config = dict(
    encoder_arch='mobilenet_v2',
    model='encoder-decoder image transcriber',
    dataset='numbers of one to four digits printed on busy colour backdrops',
    train_examples=147500,
    image_size=48,
    crop_scale_min=0.8,
    horizontal_flip=False,
    tokenizer='word',
    vocab_size=8192,
    encoder_norm='groupnorm',
    encoder_activation='silu',
    encoder_weight_standardization=False,
    encoder_depths=[2, 5, 2],
    encoder_kernel_size=5,
    encoder_stem='single',
    encoder_expansion=6,
    encoder_widths=[32, 64, 128],
    fusion='prefix',
    label_smoothing=0.1,
    decoder_width=192,
    decoder_layers=6,
    decoder_norm='layernorm',
    decoder_norm_position='pre',
    decoder_activation='geglu',
    decoder_mlp_ratio=2,
    decoder_head_dim=32,
    decoder_fused_qkv=True,
    decoder_bias='all',
    decoder_qk_norm=False,
    decoder_layer_scale_init=0.01,
    decoder_parallel_block=False,
    decoder_inner_norm=False,
    decoder_positions='learned',
    decoder_prefix_bidirectional=False,
    decoder_connector='mlp',
    decoder_tie_embeddings=False,
    init='torch_default',
    residual_init='none',
    optimizer='adamw',
    learning_rate=0.002,
    beta1=0.8,
    beta2=0.99,
    eps=1e-08,
    max_grad_norm=3.0,
    max_steps=14700,
    batch_size=128,
    epochs=12.8,
    lr_schedule='wsd_sqrt',
    decay_fraction=0.2,
    final_lr_fraction=0.05,
    warmup_steps=440,
    weight_decay=0.2,
)
Rows from block 5 of the image encoder of a small encoder-decoder image transcriber, named by matrix and row number. Rows with one number belong to one channel. Each number is 128 + 24 x the weight over its row's rms, rounded and kept within 0 to 255. All counts start at 0. Numbers have three digits each.
After each channel's rows are labels from the 100 images, of 14976, where the channel reaches its highest value: "lies over" is the class under the peak; "strongest on" is what is common among them. Only what is clearly more common there than usual is listed. The data: numbers of one to four digits printed on busy colour backdrops. In brackets: how many of the 100.
# convs0: expand pointwise conv (encoder.blocks.5.convs.0.weight, 384x64x1x1), inputs 0-63
# convs1: depthwise 5x5 conv (encoder.blocks.5.convs.1.weight, 384x1x5x5), a 5x5 kernel
# convs2: project pointwise conv (encoder.blocks.5.convs.2.weight, 64x384x1x1, transposed), outputs 0-63

convs0.22:109173134117147125085094124090119124159157144136092135178135128147130161136132130194152119096158077126136129134099160140100131138126145124119151134086148114136127116086100116162143103105117152
convs1.22:111103107109103138116093119126129134125104121119190169124131095179140144137
convs2.22:128173118125093134138137091127115123139135154154133068118131067115112123148161134154090114116122131073119138132132156125162090149104135108118091133128166122087148113116093108107087126143108109
lies over: digit 3 (40)
strongest on: length: one (98); the digit 3 (58); first digit: 3 (58); last digit: 3 (57)

convs0.215:080126152174118187089149116138152150145126180142103146127131104116133166164130134139137152148094150114114109124148128151113139119137134103098094129132110147161152112127150062154102128138122100
convs1.215:106117135133142117096091114098096162162130102114170182113114119119129135108
convs2.215:115133096132120165138145103126129116177133145146105135148152128156132163157167126134104106133090176103113131112166133163126125161123139105135090112132120133100163123114090077147096178148116097
lies over: digit 8 (54)
strongest on: the digit 8 (100); first digit: 8 (95); last digit: 8 (90); length: one (85)

convs0.275:105167146173138113110122111130134087083149138085152150153079158151109124127112086169155089115160095137151102107093102100118145141126105135102150131142162142131129116158135139104137099116130134
convs1.275:144114101103094120113086104095125153110124110128160146129136139174156149166
convs2.275:099141122153092116122098134123132136095118162101151136127095111125113104145135094166118127119143109093149156111145099092169127145100114118108097103101136105085134099127096148093077078152136107
lies over: digit 4 (30)
strongest on: length: one (100); the digit 1 (65); last digit: 1 (65); first digit: 1 (65)

convs0.204:124123174098134123143099144148149146101148111119101115129137134131156121173137132124121088080137142102139144164077142148094116128135097105130155136095165111154080165094101138138175125107134148
convs1.204:113147134129137114155171153149107121105104092114134131158139148161186146150
convs2.204:089120132130110141111145134169118117141166134102063146147168091147146152168146133151069139178094150105107101138133158155140115133117152118110094121109141147126122131121128121181142144131132140
lies over: digit 3 (41)
strongest on: length: one (99); the digit 3 (67); last digit: 3 (67); first digit: 3 (66)

convs0.313:146157086162128145116166132133122098122123093129144137086149141131147110118089147102164136115096061116094108108102100111106112101127129171129120139146093096109113092155159109143145124121161135
convs1.313:098077120145087115118124117101115097140148090104102143151110089136133134105
convs2.313:152156129145104177123154150135073147112114156136129133160103118105131152070132122127133101128122114203131112145145112115106175124173134153146128155146125136134102159144159126145150129140162135
lies over: digit 6 (42)
strongest on: length: one (76); the digit 6 (67); first digit: 6 (63); last digit: 6 (54)

convs0.378:142148131125131160114115147119137105135120104134149108107135141125164108120120152126136127103121060100080133117091090109103113109113092186157136144162131076110117110134165135158146093134153160
convs1.378:111062093128110106096107133125123090142145122129102109147111126103088138111
convs2.378:129141137138107141141106148152068182131150137131130148160115161137130160099158113119161089129128124191160109109126103118107165138182134120125135131138121139154106177136154125112150111168140134
lies over: digit 9 (25)
strongest on: length: one (59); the digit 9 (57); first digit: 9 (53); last digit: 9 (35)

convs0.208:126155077109148123154111124111151170145137149141117101130114065094121138130129165109077093147101182127140146154148180129131128110154124149123136179119150133085132109131114122125137118111105128
convs1.208:139129160202153137113161127120135095100121120134113078117131114132139107129
convs2.208:094127090162103146099090154107144145096122150089151151156098115133117124154105097156131152128150093093165132102135106123144163125079125132112091100087123107105132081114115140132114105148134118
lies over: digit 4 (34)
strongest on: length: one (97); the digit 4 (65); first digit: 4 (65); last digit: 4 (65)